config.yaml
encoder_arch: "efficientnet"
model: "image autoencoder"
dataset: "pictures of board games with random positions, seen at a slant"
train_examples: 195000
image_size: 48
crop_scale_min: 0.8
horizontal_flip: true
bottleneck: "plain"
downsampling_factor: 8
encoder_norm: "batchnorm"
encoder_activation: "silu"
encoder_channel_attention: "se"
encoder_padding_mode: "replicate"
encoder_depths: [2, 5, 5]
encoder_kernel_size: 5
encoder_stem: "deep"
encoder_expansion: 6
encoder_widths: [40, 80, 160]
loss: "l1"
latent_channels: 32
decoder_norm: "groupnorm"
decoder_activation: "leaky_relu"
decoder_weight_standardization: false
decoder_widths: [48, 96, 144, 192]
decoder_blocks_per_level: 2
decoder_block: "basic"
decoder_attention: true
decoder_upsampling: "transposed_conv"
init: "small_normal"
residual_init: "scaled_by_depth"
optimizer: "soap"
beta2: 0.99
learning_rate: 0.0042
beta1: 0.95
shampoo_beta: 0.99
eps: 1e-08
precondition_frequency: 16
max_precond_dim: 1024
merge_dims: true
one_sided: false
adamw_lr_other_params: 0.0024
ema_decay: 0.99
max_steps: 2700
batch_size: 64
epochs: 0.9
lr_schedule: "poly"
final_lr_fraction: 0.01
warmup_steps: 540
weight_decay: 0.0
adamw_weight_decay_other_params: 0
Rows from block 3 of the encoder, named by matrix and row number. Each number is 128 + 32 x the weight over the matrix's rms, rounded and kept within 0 to 255. All counts start at 0. Numbers have three digits each.
# fc2: squeeze-excite expand (encoder.blocks.3.se.fc2.weight, 480x30), inputs 0-29
fc2.102:031081112119094131128155113139119212103110069116168136140161135148143072123178148135108123
fc2.103:109201168149116119052211124172173183162132187160170084134123136042118132120088126000121070
fc2.104:103115104144153080147162153122100158119165113141102104175100135131090090147129141172130115
fc2.105:104111115162124060073094161148114103112113099141128121116169112098134125111045182163081105
fc2.106:124164150087156138166027100051158185110105060166125081120121133088141115129143150135142190
fc2.107:190143040101146119085084133101156097121137160150111146079105142131113111082150196175154111
fc2.108:115135148145111136147091068140129158137138140117136154170112124135117143159156131110214128
fc2.109:112135159128118118133129115177160131137147117116101041136136157080075124165115167114193098
fc2.110:162122108064165116193097097156141104069119119134112137151121164205060101206196134152185179
fc2.111:160101105169171174161083114109182147167131138141071143101136138130149163094167184225102120
fc2.112:094081135164160065130100087141104100145132133105112177088111128155125175124117097109140130
fc2.113:160100124173156145161159085133129102099104158150107162102107123095124127131133100089117110
fc2.114:081136103155086106111181144112130073125096122136108158122149109114177125095122152103124162
fc2.115:091140094170125146121097143139151115127131170152128133127121137076144105196142122119154115
fc2.116:123122118066137121097135169114090094152086154202157101131099074123117150090132116110098171
fc2.117:130104061157108147124175114152176057178128160114141088176127174100133129119205084091067135
fc2.118:126108127143096066188092100136112188159130139118099129106191115171135102080149097131138125
fc2.119:143148117172151146189172129107139152132149167117131190108092168087140112133081167126094127
fc2.120:082167144190117124089076088104114106114084125146093130165144115149155157097120083115121116
fc2.121:129126115159097170168092207083153133111170116109068162129177119134120109164128101124101118
fc2.122:166088190119100151179167150142115129121131077172131086124131120182180093139114092112132133
fc2.123:140082088130133125122099130116167116150180145191133112144169137141086141141111136099143178
fc2.124:113111121137137133125135081163153109127157112138051055098112165142124132072108127145158177
fc2.125:139143111183145151184179128146148122182144217103106074137137080144116193162161135146150062
fc2.126:144079143059151124151067151166114136135110107137124088089111191133152118110125139181159078
fc2.127:147139190130117059136157141115092098181124211096065144118106121098136166156121181095171159
fc2.128:088098118125156131107070133117109164108160117156168113168187175112153085209108133121114147
fc2.129:183059130142123156078185107152123110125166144101181073115140150105140144115109170095174133
fc2.130:099113101146129124125098135155087133110147141145129139078112151128111170137115140121143153
fc2.131:116140081084100082110062111125126144140141075145150108117105131127101135106144121119165136
fc2.132:077147114139138119104096151114112192148133073122103139119153130114090136091146152141182171
fc2.133:177107065146127085071147173127132056133136170133147131200153106135129162154106131132097070
fc2.134:251141172093112207121106171102079128179116148185195118178155112096146134077023151164148123
fc2.135:215185076137084116118190091112108103089090151100149202140098170100125134127068114135136124
fc2.136:139081140111131132128182147111123188119124171086202105148100124087098089168156104123124068
fc2.137:178113099139149161121152135110128136148152131089144119122115102122090134134071140128157115
fc2.138:115115108168091057136084120132154091145140079120072096100133130139131116158126126112082160
fc2.139:139111098084107139177157083143095103127155166148086143164144140131159143118141162116090119
fc2.140:157051176147113106116089122091130125094113115150185141107132081131044114133119163150162149
fc2.141:128198110121167084134102112128141147127115141113156210134158165157139088132145196057161135
fc2.142:110134060167140056173106124188139173163146127156126126110109191135138079143181062113160123
fc2.143:169119083085144148115119226112141158117094150128116071132076151138117100134164121114121123
fc2.144:190092157078117088082179137111136112177082102168120125099143175127122094124144120134171103
fc2.145:142117138159126216109098120162080168149167162143112096156112112181097113101175160102099098
fc2.146:071129130162133193114197153093124113082176154121121081140108187124097145124142076111138147
fc2.147:121092097138130071123155063129083087149099096183077157150129136156132093154120142143145151
fc2.148:080207187159141107090166111147166099106134070121104102165136116080175095193144114098131162
fc2.149:155172108199124121108122133131092080134122131081080133111161062154131136105126138151126149
fc2.150:157173164061159129133148105107145155093063087086071105196112188191104081048075123142141144
fc2.151:080137104134138122133044161137098134164121091146163192143124175126136149107097090145124169
fc2.152:125099126099137119100116131104149101131051115124171102103123169164144101169088151147145137
fc2.153:113083108082069145132078097120169177146147126107132172119121157143135139141112124188135163
fc2.154:127118106103115125113128077097138125101203066132161124051125139140074132084139151124187093
fc2.155:181113067102118115101146132090132161141118113106065191147118134124125170085141150173149153
fc2.156:097147148114141163120172111108122123119081109129069169114120153166097101149106172162227074
fc2.157:061129147118128066118190140130130150192106131200136162093110175117168085142108116133170137
fc2.158:131081161159103192083140132103114083135153108070148160116171101137122099107136142128123157
fc2.159:144165091161105153121173162126077156128137139132225129174135150114135183089150116134076086
fc2.160:070114067098131082185160125107130146115147089136055201081134192188136123120198138168124174
fc2.161:081179146074089122067090087161042160099124184077076113187122137150150176178120102162053103
fc2.162:133147218117162158131136128146115124119219070126171070060148104152083074098135195117191092
fc2.163:140061176132107151129074092183134118109139098146169103151102124143144135107118157120133147
fc2.164:137134120117173110113152125117120155116111131162092182146112158122197132098188055126140071
fc2.165:100124128132164083085161171132111150089159129120105057152098155130154126149110151204072122
fc2.166:069145155146128122136134106105181094101135157118114117147130155132170099105156129181059133
fc2.167:154125157185138058187132129156137137137198175110136164123140130123135127114147105143091163
fc2.168:141183068066107137171146130169107167133146128170088110139064142101072177128153151171134145
fc2.169:132116113123104133075134110146096174094158126114134102162085165147130100162130184137139143
fc2.170:113121158149141102090168099135121143111083104127119096176109167084115126095119148127101122
fc2.171:134123094125176090104103117126178157147088139050194119186126219146067146105189129174115168
fc2.172:098074196154166146139151122131082072159107183095056105084121204131142149070110093127070105
fc2.173:100137144116112106120084114151128156090072112142096171097131097110123155123082161142152186
fc2.174:127079148173128133126113136165090145134133112101132135129150127163115099181124120097093184
fc2.175:138131148199156181086140106138141106140125166093108162140102022112186123132084167118163150
fc2.176:157112111136133137145128184127125146082105147207099072136108161160176091127200105143078171
fc2.177:086122126126124116100147137120116137121196111153079160114113145127139191134121150136082136
fc2.178:082144124078100099119147077134148084152150153096133052141126207125156162073138085113090146
fc2.179:155051041123092148129148134141101110065116103127127145132159121094127104152137193097137141
fc2.180:112144134170101116065107085130107135133126039138144090171112074149145153148095149102147115
fc2.181:147053166147116149132166111132145158144116113115187141160158183129139117120147157107166115
fc2.182:119112159167115067104083116144172144119143080182147115115151164134136104116161137129150170
fc2.183:158125058118119158115151155108094092179110230143117129144107106085153137125107107123139132
fc2.184:153112117117132122090129092080127058158133098153117144140092142094186097082165102138134101
fc2.185:129113168158145159121129163134161098121114076134129164105103117129117085106147175119158119
fc2.186:102126163161131136128126093092111175149165088109166195139179163163191143143133084170114141
fc2.187:068121092139102126107150135119142126149150073091219118106144141100152099134106164143103082
fc2.188:115154063089140084099171159112073125121182087125170157138161127133175108088153087139157182
fc2.189:146131131097128137085043121159189127121143180089135157115134191149136142121115133122177057
fc2.190:102104198121113163093109092119116109132102089108144176163104134116156102118106123152118154
fc2.191:087080210085131101102164148113150144109141133109140087138121083110103131142086162184122128
fc2.192:087108109087181097097091144088160180131182112068152111079142124160081159166154102124082169
fc2.193:082125057084124110122181158121143058168167113196127149165088115161092119127209114142135111
fc2.194:160126144134140134082127097134208159132139114112062133117140151086103110133106125111028142
fc2.195:160127091137096173117152117093160119151185130161109139132153080102135151114129162092137123
fc2.196:150101113085103141069119087140105109113118160103065112090157115065131205143053162080110087
fc2.197:106066114154134172158127167116126157157240090136078072137122195124113142134133141087070097
fc2.198:079112147168089120140164137118166131131092118172172057124143147072095122114164161097120162
fc2.199:134092116093126207105074121127124182052185099127129180141131114046107111141162099106115107
fc2.200:118125080125180150154063096130125153108103125134111179116137179066109144125147124122141134
fc2.201:118118123080138176102119132115174148142145111182153109146171126107143090135157133135128128
fc2.202:123116108083172134167154180137118061137173112112122163179171138176158110078092150118197132
fc2.203:167082103187111121057102157106109122069130076046092160157147233110107176180110142079129152
fc2.204:156191145131125131112102137129127067142166121070052146118181135095149148095129169138104105
fc2.205:180120110089095135116112110137130142139139056172176156148103089103072120155142169169095133
fc2.206:073195153104095134106162138179130090133100134193127094127114149129065036090120155133065075
fc2.207:134159142148150112136120096101156158114148185172120107126117036139079123160132100141119130
fc2.208:108113100148137166105150121140117093143120157094113167128127162083130155143115155084143149
fc2.209:158150087062157117108098156147122136113187066145144139127126179112142110143154185144094174
fc2.210:101112150080094155103148100138158115073138115171115092121105136127121176156110154128114148
fc2.211:156135115144152136166198099089149093104187141191077144150055169123128132126155158089117103
fc2.212:150094155129142110166099142086124133100097151137158104079099165104135097194091124086061178
fc2.213:143086108139108091125145113134064169139124147114160095163116157184152150151145139171138165
fc2.214:144181183124126122121093070083077071151111081149143083156154107127115120151106127108144123
fc2.215:183146054058107036092155145141093097111114144063103142184134144097123122118117131167142136
fc2.216:147099103146145069123114135087100139146133090101179147130134151111075101164136131139131152
fc2.217:104138194171153181127111117155212171157153141097114128128112162155101126086152111109119101
fc2.218:142090144162099083107183118087176109119066119129135124124153109115120132141098131150119103
fc2.219:142137087097109097145087138118120145152125149098111154122115140067089176164117178121172170
fc2.220:091126097139110100116129132143136145135148101102147050136111136161118155151121142155107137
fc2.221:144154113125120209125081172111084110138139154105147110152116190139132085103153075118111140
fc2.222:133179115158105132127064138115082185116115096120119169153089125133137098171138126106113127
fc2.223:096128128152153118098061097106100082138157113155093126130151113195131147150099132168168091
fc2.224:101120108080140143156065128094173134133124149133100138135146127169151156202119140161089141
fc2.225:125158117156113116118105151139164184062140164164151128138092140043185123101080074142094163
fc2.226:129114149156110175103090108100146103119154161108151114126074118078131203120157155115176127
fc2.227:153128146150182129169103123121122108150132101057153142117117135100110143142163102202096114
fc2.228:067186141128200000113151130177151129128161148173019178124121148155146102142185096126133205
fc2.229:119154143125127127103152126133163109170121154095117060090141107150115110131084125096101105
fc2.230:204129150009120152113170109122047180141175165110053127210166177092134162127103110144089121
fc2.231:122121071129135108119146125089157126084158108130104130133153072123153072164119160178165137
fc2.232:138137136176086135067127132145194086133137149148144160063129184079179126059128069111078140
fc2.233:163126111111132113183119154134078144144112192177155084147138140086123185116116209141086159
fc2.234:123119123118135134091118165123097110111122084132180135104133161136134166101085099179111141
fc2.235:106170085138159039075148133123124132144166141121114172121147162135140158122149117143078158
fc2.236:117100099069138087127132123131092108146132132118102119167127144137127134151075116099153159
fc2.237:087098105091077112130086121104126115131102114113114168094158111135165162153189130088140050
fc2.238:129174155104114134163147122144129212167169157123195097206155107112117110092144112159088107
fc2.239:075142075087129160123086138125072130134101039169167122115146124224116099139132092116165128
fc2.240:099111085087094156098170097090116156121161123139095108176119110127152092153121110093194125
fc2.241:185158084095102091076110157105110130130126186130078159201078130139122094156107097148127079
fc2.242:150134133098082117146188138127116105151098076148119091167139128153110118097112177129108161
fc2.243:145102117171214110132160206127092088143138144081148140137111128058153143136180088126101133
fc2.244:151157181111181156134038115155157152124129114140148136111136111082138086122145107072076100
fc2.245:136148084082101141159168160175107080147183130121107150124150056204136108086146096075085089
fc2.246:139107111153093211111104179121141231105124119154143196110123175141138154107185139187141075
fc2.247:130171098110104138084124125101091123095133119080130100126116153121109155117144154140142145
fc2.248:140068111096176191113102144107137123056142034181178155206146123168000031087145130117145142
fc2.249:120094120131109086050203135130111161146164093089141114207136121064122163114104152087115174
fc2.250:166169098085148131131139132150148075155143177093111117161115166168111122128090096168147167
fc2.251:244100124121110140160081089113160137142119106096088078126117207103116094118218104115197136
fc2.252:128137111081112128103089152158147142171157115133142133131123131156182128173156163112145134
fc2.253:123165099124129146082066067142125106092204135126105114136161101077156201124211163097159120
fc2.254:093086145018115114196193176163135102136121078154136133105109113183139129120149149092243153
fc2.255:092117157122179159156176159124142086141165135181156142111131124116175136173155118160128140
fc2.256:136152047122101144114101056099128133102062117159089151113164098144131121172140080135083136
fc2.257:111170148105185132078116104146136084101101141162094158172106151091124130160097096129143066
fc2.258:154198165140078154109148110134105159090146106122126092161119147117156076098149125160145152
fc2.259:212122118145118138134166123112102171113160173151149108132122226095057147155156148135077100
fc2.260:130077062133113167110134157131116092118157125132104142124118155146143188111114115048112118
fc2.261:223179056109097095119114185147094184121139084102054182104150107189160167073116127139100160
fc2.262:110131133111140058164184166072096099117208138119041115182100215115110159090127091138108108
fc2.263:121084167095106159123186101145163093122058080091161074180074125142086155206114152126142136
fc2.264:170140104153151148147117135118154163100187127127161077153109121114062111121096089115179126
fc2.265:162109098155079155086052172129182091161135127109147105119089125134141072114123089114151087
fc2.266:091157167184112101108189166161102161149138128076077100144109104130123128096160169126133102
fc2.267:119122122147104134079158125101115110155155148129118138100106151134123109113168159136130131
fc2.268:055135158056128118180137128139144125155096117159065150097146167176178129133131107130118156
fc2.269:168157164047101150118135128127084170168127089197104096122104102125105079126133116099147130
fc2.270:111150112120121165134162075123112074090151149148171140058140132120115135164132216123199172
fc2.271:123114132112113097131099115127120135157108143171151131135139115139148102164117075107120130
fc2.272:102093082159153062172122087160124131170088117129063096110107158110154140084155151189103116
fc2.273:132106126150140162151096087125086179078165158105139097168148140103144148130139110171159135
fc2.274:073082106115124131122067133083077147098122154149179135155094116069150116139079224098207175
fc2.275:144123076082150159166033071145180104106119120206136130063097145168126061178129130098139135
fc2.276:123122121147108092127165172155168126126179147133116172198161112150097153144202150112133117
fc2.277:145107102158145090136152130079121136174104188123082154121138171120122157132138097153134089
fc2.278:129140115123168107078055103139106131160098115137154099155140185106146157137097139153147118
fc2.279:111137116155163109125163114125141142143181072082129151098074113159158171101067084147105097
fc2.280:136131172147091092132120111122078143168075115136068126116169123180147161199135185160169120
fc2.281:087102125102110134153157152152125127086110094131084166116121171138165154128120089093133107
fc2.282:082134205116096209117113127162135140157165101125211124084154121093164115171107141132102161
fc2.283:070146119165154099141076128147140152125113161077077105081165149107065125091131155128163095
fc2.284:092113096076180076110155098105098163172177087111102168141132173087121104115125129119194145
fc2.285:106128155092104152151092151130157188124175138108129134112170090086127144109172093100129120
fc2.286:085187117156127115123155040150130140143136123129071199107131161120132162076186169173112122
fc2.287:144141133092145099113128139137119085084165098079118163104124129134093091137122126125173084
fc2.288:080149120117140159149058083128099165098080158128096186141149165164156138091096128072074150
fc2.289:133131157149104142206114069171107084111151101135077136126132143101131218124100131113189190
fc2.290:101116078132158156126104110139139107129136057081146154167186110103092115150134113138125104
fc2.291:126123145136122097130139126086090155124107151141089139144121066144143104116167133067165166
fc2.292:108129105125175165146093062186133129098164162167077168112132108125119112102094178172143164
fc2.293:148111171105177101137131074098088164137060089118121166108118064165070090126119133132104135
fc2.294:121152095109127112169094120159129075127108130125120155118124154151169096157094116117098084
fc2.295:096030144165093093178129089129072145178142058116129099108168158105114103151131139102071157
fc2.296:146136081061105084167042058161185153097123125163124170097172173113161120151157106167117123
fc2.297:145167035182121091106117154144095127115171083113143073190129102106134089174049188094130161
fc2.298:092081255065150239096206135161088100112172151105129097087156116095108144120084075137062163
fc2.299:143104145163102125140142121096132141136133103183061116126141109080147142117152084139120174
fc2.300:135154158072117144159133162152082071167133082167120099088107160182139056138206136162136107
fc2.301:095080109094111132171124097133090133131135096121125176051119120108182124146102158150173192
fc2.302:119128128126115124097080122114111142139159119148173072115126072115113120143130160121137142
fc2.303:111061117113148140147119149142154105114126144140154067171131103094128171187116119115077172
fc2.304:134180121161075138140091106171114130155176146131141118159072146142138073131106119138138197
fc2.305:105129136086166157114061095099206089054143101103109124141142159138162128144155137108146116
fc2.306:162127120098142076142155107101139161113098143129102138152150107055181155132108150155155163
fc2.307:087144135153122126190117195168100127147110073101108126145108221097142105132178120094152155
fc2.308:147135090083097066168143169143029167176145137171121073158127121126131128158122130132128116
fc2.309:100160165126130135076143127147145077126167128186167091150098152137053093117115095101165090
fc2.310:149136144130116117151143146107107133161118125120102139138132120146124123124178137102109119
fc2.311:093166093139096058174185169080157142134114063161158121182083171161110100134122171141146140
fc2.312:167168131148081103104072089120160125155061171129139108131104126137135098126117129147151143
fc2.313:150167161079111143136106204135089077135135173144112142142135087162149123136119125138098123
fc2.314:199178126092134165119120089143149086163086162142073150173140138144162150124110153157180125
fc2.315:158123177143186025126108117173211135075109107106075118120111145082106100172111071093063110
fc2.316:075138086124133103112156129110113201135164029065117117123101123146070087068146148125121127
fc2.317:100102086122193111131081092093127147137155112120155122080172181132109125158163101114134141
fc2.318:104176032062145079143121088154188148154137140135060119170094118189126098168131116183068067
fc2.319:133117084121114139183073131169159112142168085111163118124137084140115157098113106106145126
fc2.320:170075093108143125117157099174067142160082115070102141157075071067158113132124101075165110
fc2.321:111139113088127141149140098126135095120143106127182106134162107108114140133183101104122127
fc2.322:096151106191133112132102105116146090145051122104142097063125137151144126108140177047081133
fc2.323:112175106147129103128188133128126129167129086189121182210167141156065185089090127124113121
fc2.324:083082128140171104122097203149123149130136059171125108142129078129107115109156086101152142
fc2.325:114127091145089121109150105144092108182140138090132124161099169110120122189136059153130132
fc2.326:165133152093167152192082165178122142085134134129151057152143169112128065206137147154118173
fc2.327:094087094172192180091100130106100136172110063164085093066141123123083153175141101063167091
fc2.328:169119105102096112182098076140158138148115081153102113181133124088119125129064142131082148
fc2.329:126138121133151122145100142150146140161193101110086127126134117138085134146138129144068118
fc2.330:168124078157126114083042132134179142163113131139086118148118169206147170106170193151182179
fc2.331:145105106147115125087134117111147161152163127139055180124119114121094102133129118148182115
fc2.332:126117203110115162186168118129102147147153124112088017127114074215155080105135140148130184
fc2.333:160148097124110124128116164121115124134146080096103159124117075172098130173135147120152151
fc2.334:132119221136123190129174121115117127099104050150176163099200054069139108144057147087104091
fc2.335:128160140156112085083143144073097122129118170060051113089144166125208147163097071158154079
fc2.336:139177067132146153139108145118108099195109152153104124188140156128143056125094146053193090
fc2.337:134153096146121121116118160100130142140086146180096116095095178181127120116131146131116155
fc2.338:078110106179154179137146137101110107120105104144145134118162108134157146131121152171101118
fc2.339:088123130164089122146130164219113127129174101127145168122160183137138117114112153142109123
fc2.340:184102143116148104125124114108181139154106114117122117143074079174206117100125116111123105
fc2.341:142089086121139086116136130135135127140163161097094168122061177130117154122130138187149131
fc2.342:168144067171138171203097130168122107190161120168096198102140083109152137146157098132181123
fc2.343:156092048011123162141075125120184134145069098206144095165135127140109115155154156144101117
fc2.344:105148136112099103178194122124169167114117147081088097222126177084152139128114150117074127
fc2.345:124121143116087148175131206179140122190182106133075157159102137135091111123169152121127180
fc2.346:113103137168101059117189166120126111197150140161092121144104185042166125154126161170137157
fc2.347:163137101146161113121099161078101114103127155180115091134146128139108130123073099110110143
fc2.348:161110139134116087128077090158132127137162150215134114180117141095125153194118116156123143
fc2.349:100125156152113170124099128143097145097113123099111111102175143115133242157210093136096072
fc2.350:122095100058134140075119073139109128138066130135152190134144137085217156154120127118046144
fc2.351:132118105133141131093123166145082141147062123186155108128116143132157098196128091211132109
fc2.352:152121116153126125138138142154117125134075088129092145155135139109145126133153147151100124
fc2.353:117152085178127123158124141159178120150173073159095107166133118186149090124097069119160123
fc2.354:121145101070130153174146087075115138128146167093148145089143094149110152163131135086134124
fc2.355:120126108111120147149096127181171088179173120100084076122135123106107153159193124152127134
fc2.356:120124104176133108132087101100126154097173126115155101157128144130084082166105084144149125
fc2.357:111118190132152149157121123125115164145114068093139135145109110147025116096132102127119144
fc2.358:093133049115125044104103131095119134158134115117161106095105185129115103137091119131117107
fc2.359:096088099091089140083195125185135085154184160134092118144143117122149166097124110124065113
fc2.360:150157136153137084108161165127130186134165135167117152126144150094102077162144110102111165
fc2.361:118162120140162162114113179136113137117197098110125110126161112111113136138133120189083146
fc2.362:144140085105147085166159135191165130127059169140138094149138135122149135185122117096119158
fc2.363:157055148101140106156124116139086168180100179126050147118093126169177183167098136191108131
fc2.364:096126127163119188099143170119114117122168148139105126146138150119165159153118132102121148
fc2.365:065105076129139111098092125112161113167145132163127134116124152156110094137140153137127125
fc2.366:167091123140131121098150146066157126130122083183105138099152147106166066103116134134118132
fc2.367:103182061157068077142156089090140123127113096120142140117168141243087084104070135106096098
fc2.368:119141146096154123217094138149151132123176164117106092089118156098124118131164110087129109
fc2.369:100103152166064157138118148147119133149105149127155129102150152147110138111141162098114097
fc2.370:127134092117126093193197109172101086118135134105136079140114198137126071151198166142169123
fc2.371:160116124122109115120187174099067103196112142166084057110092086123115129158189101104111153
fc2.372:106128104110120159160104161125112114131134082087141155155158112098132148119137127096174098
fc2.373:124104080084158103134111153112112081105114160078136126130131101149135118116146125119107158
fc2.374:114086170111098083116123155154060086122177123177163126152152147092128090084125108059112106
fc2.375:141117128238141113146141106107116112101166114163166079096150101114137082110164100122098134
fc2.376:159148144174108149154080134107091123134149077164126115143111177140128104135157072142172162
fc2.377:111125202134156130068133091147134095119104114043158129122102162086103120176084117121076089
fc2.378:122138164131121146170110094115125188080127183118094165131125054104195111123141136152059142
fc2.379:124126059172182165123104112113141121145123158135082144095144120142114150148143151152092105
fc2.380:067094102119142063078153121142116142202124156098105119147144111082160134115150139109144073
fc2.381:075114117140103199122176123138127176140157117154130187129165191160063099111108142169135096
fc2.382:156079132177107179158130117180149114175099138117143147082196157104169129121135113116112116
fc2.383:157150140134157083147113191115152115140102157112080178141099142125065164140107087114118125
fc2.384:132111099169122126189124116123155159160118110110094069114107122123095142184118202131091145
fc2.385:149081178117109140144198193122103138122144102127132086158150129100124167181096101119143224
fc2.386:132182141147171111112072144122087067151103111128128144156094083141165068156177147117157143
fc2.387:133111153144152201102067101125173098126093079176130077072129138125151147131174139155148134
fc2.388:113136086132139080127150091094104144105125150156097168093090166140144155120102113159134111
fc2.389:119125126106131084124109120087078111119106090126125146132149136157089185071142193154105132
fc2.390:082144110172117154132105102126112153143145157151187124144101121088090137147120091146108087
fc2.391:096041082145083183120144182090173157148136125160125120177125169140150067169145082190152106
fc2.392:160117161136119102154135118102142066085168135080162094145103057063147184109076157151102100
fc2.393:095144078109095122114096126130147069097072101107125159126174102083132109200165140127148132
fc2.394:135085110209102093130127070102142090124170162155147102114081150061138165177115125113099108
fc2.395:052124071119159124132075125087167132099118088155171119153161123124119142150111143155124192
fc2.396:157152144059108159070133102176088155088144095128162109114126088068124130146116147117222152
fc2.397:102165132128186150153208083127096134149129152141146061140084132138178147142154133144075170
fc2.398:068158155115149112122141116123082106123118101123136129164142104107136158176103118146162096
fc2.399:093183138115129143122089116129110090159114120195118085145170162116133072159076149134044123
fc2.400:091101148075154131155110114153133132101116146168145152145132171113170126173107161176147111
fc2.401:084167166116080091144091133120160136156145078171142127135105143075167089113123141095084170
fc2.402:120128163102132102192138153139162118167095144136120074143132080116164136149089104156107133
fc2.403:173135148139138177145123102122144180155169063096115154214095094118116070107151086132132116
fc2.404:084112123139131150140150135104146139141139146102100151100152103112090101151113114141101086
fc2.405:153119089114109109045082125102149122138075097130168123184143185105116091088118138177140156
fc2.406:106124105146135096187102130164154103096106069123108152147111131141075159151090126114093171
fc2.407:146156167107136125140200128132114111162139085148119123069123154113155156123135143107106155
fc2.408:140146115106115184123123120114104105168198142179121089124085159094104158125115157138152140
fc2.409:134137157063172116131091119081131137095138178076196123168118121060032049041093138091109162
fc2.410:094110067125118091176128137117127110159118165098154104116109144099153140123077157133125133
fc2.411:144122168132102117149124173122112175135100123144160145133105095152105137101133109096172137
fc2.412:106146125137115178153017141093147159115123125138116131093155142138088085042149162161146129
fc2.413:081167105145057103111057147106129089074122106177115196086075199187077206181107111080123073
fc2.414:139138135105156152129124108217098217115135185152167147213138113133186118152154170118119180
fc2.415:150134145126161167113070086177127094139145124128127178131135074141126197152121119142175124
fc2.416:097140127107171145144146110154131089102134053122074104162142098161116070106202138166130119
fc2.417:174121133110116174056100123168116144112196171076142102150116119119162159113136186140108151
fc2.418:193142083120100136106056089124161153103125116110101079084110131114094128105141152105112100
fc2.419:129121140175099146111133138104216172147162106127090091123099165115121070147168107159104190
fc2.420:142083160149176105158110185091164120130140144147141130172120094111150156140163098092038137
fc2.421:112072136100162210120167131143120087178123128112122101150077169111137127152138090116148180
fc2.422:113057162134137126077153118070140137100171144079110074096115111075114132163133121109122146
fc2.423:153165064063092171153076123146114101106144051085155151101095122147153141138143172115150111
fc2.424:142131103092150138135106082115175120192128108151110153120156170088101148088078128108114171
fc2.425:135122071152107181117116145136142114063143082144110158100133113063149136144134102067163209
fc2.426:098167112099115143143151142115112119127085132132100105101103194111140113172119137124096140
fc2.427:118088119099098168116102136138119139128132140196143144077134174081074134142099126101162073
fc2.428:114122147189174186111121080129118099066137134135143139140128104046123122169173055103100140
fc2.429:162148129155156143150131133091101152162145076139103108082122157179106032078153156174122130
fc2.430:084113073111177113098088125131163149160091148088164138116123125103148189142167080147093158
fc2.431:120149090138112073184091131165152145123163116145062142115155111089112099115151142108137123
fc2.432:109137116089133154132086184213088190181110145228102117111126141103118132143189162164152133
fc2.433:146101140132108161111148117147182099123173105081117181169097131087139152108087115145133104
fc2.434:084186102081148062127168094124060143126065138095095132204117190156164142164122145133120095
fc2.435:167137130197106119173136183085161085131126100104144169114117103105193104092129080207101111
fc2.436:126170062084098119103169100132109145145183088108099061136106157144154108125124079145100154
fc2.437:140167133145133104127092139128158107132062126076186212158114139128131134112227174069155202
fc2.438:072168111108160148194078072146126101141092107127207146111111050120155123093198155156122176
fc2.439:152116139138108181138170153122115161141123110136153154121137154154084105177124130186139113
fc2.440:112102197183131165112180120134152109123077092118145126125123125176145143130133107093121158
fc2.441:106102141141097101119121143131118168142106151116106137095121171135116101092116115089180130
fc2.442:156126140157163171086081162155141126135162127142076172096161155136084096074104117179160119
fc2.443:091117167121177058139078156178100146177100092142096129201165149118092155133169138169102119
fc2.444:111139132083115120123095146134135143125143083140079106131110139104087123131106124140106135
fc2.445:125149076020148128115095165123041118147127068121078168103152134201141096115155160102246123
fc2.446:107095169206130099158116144157164112117147122096108131078100064115078160140165092115098116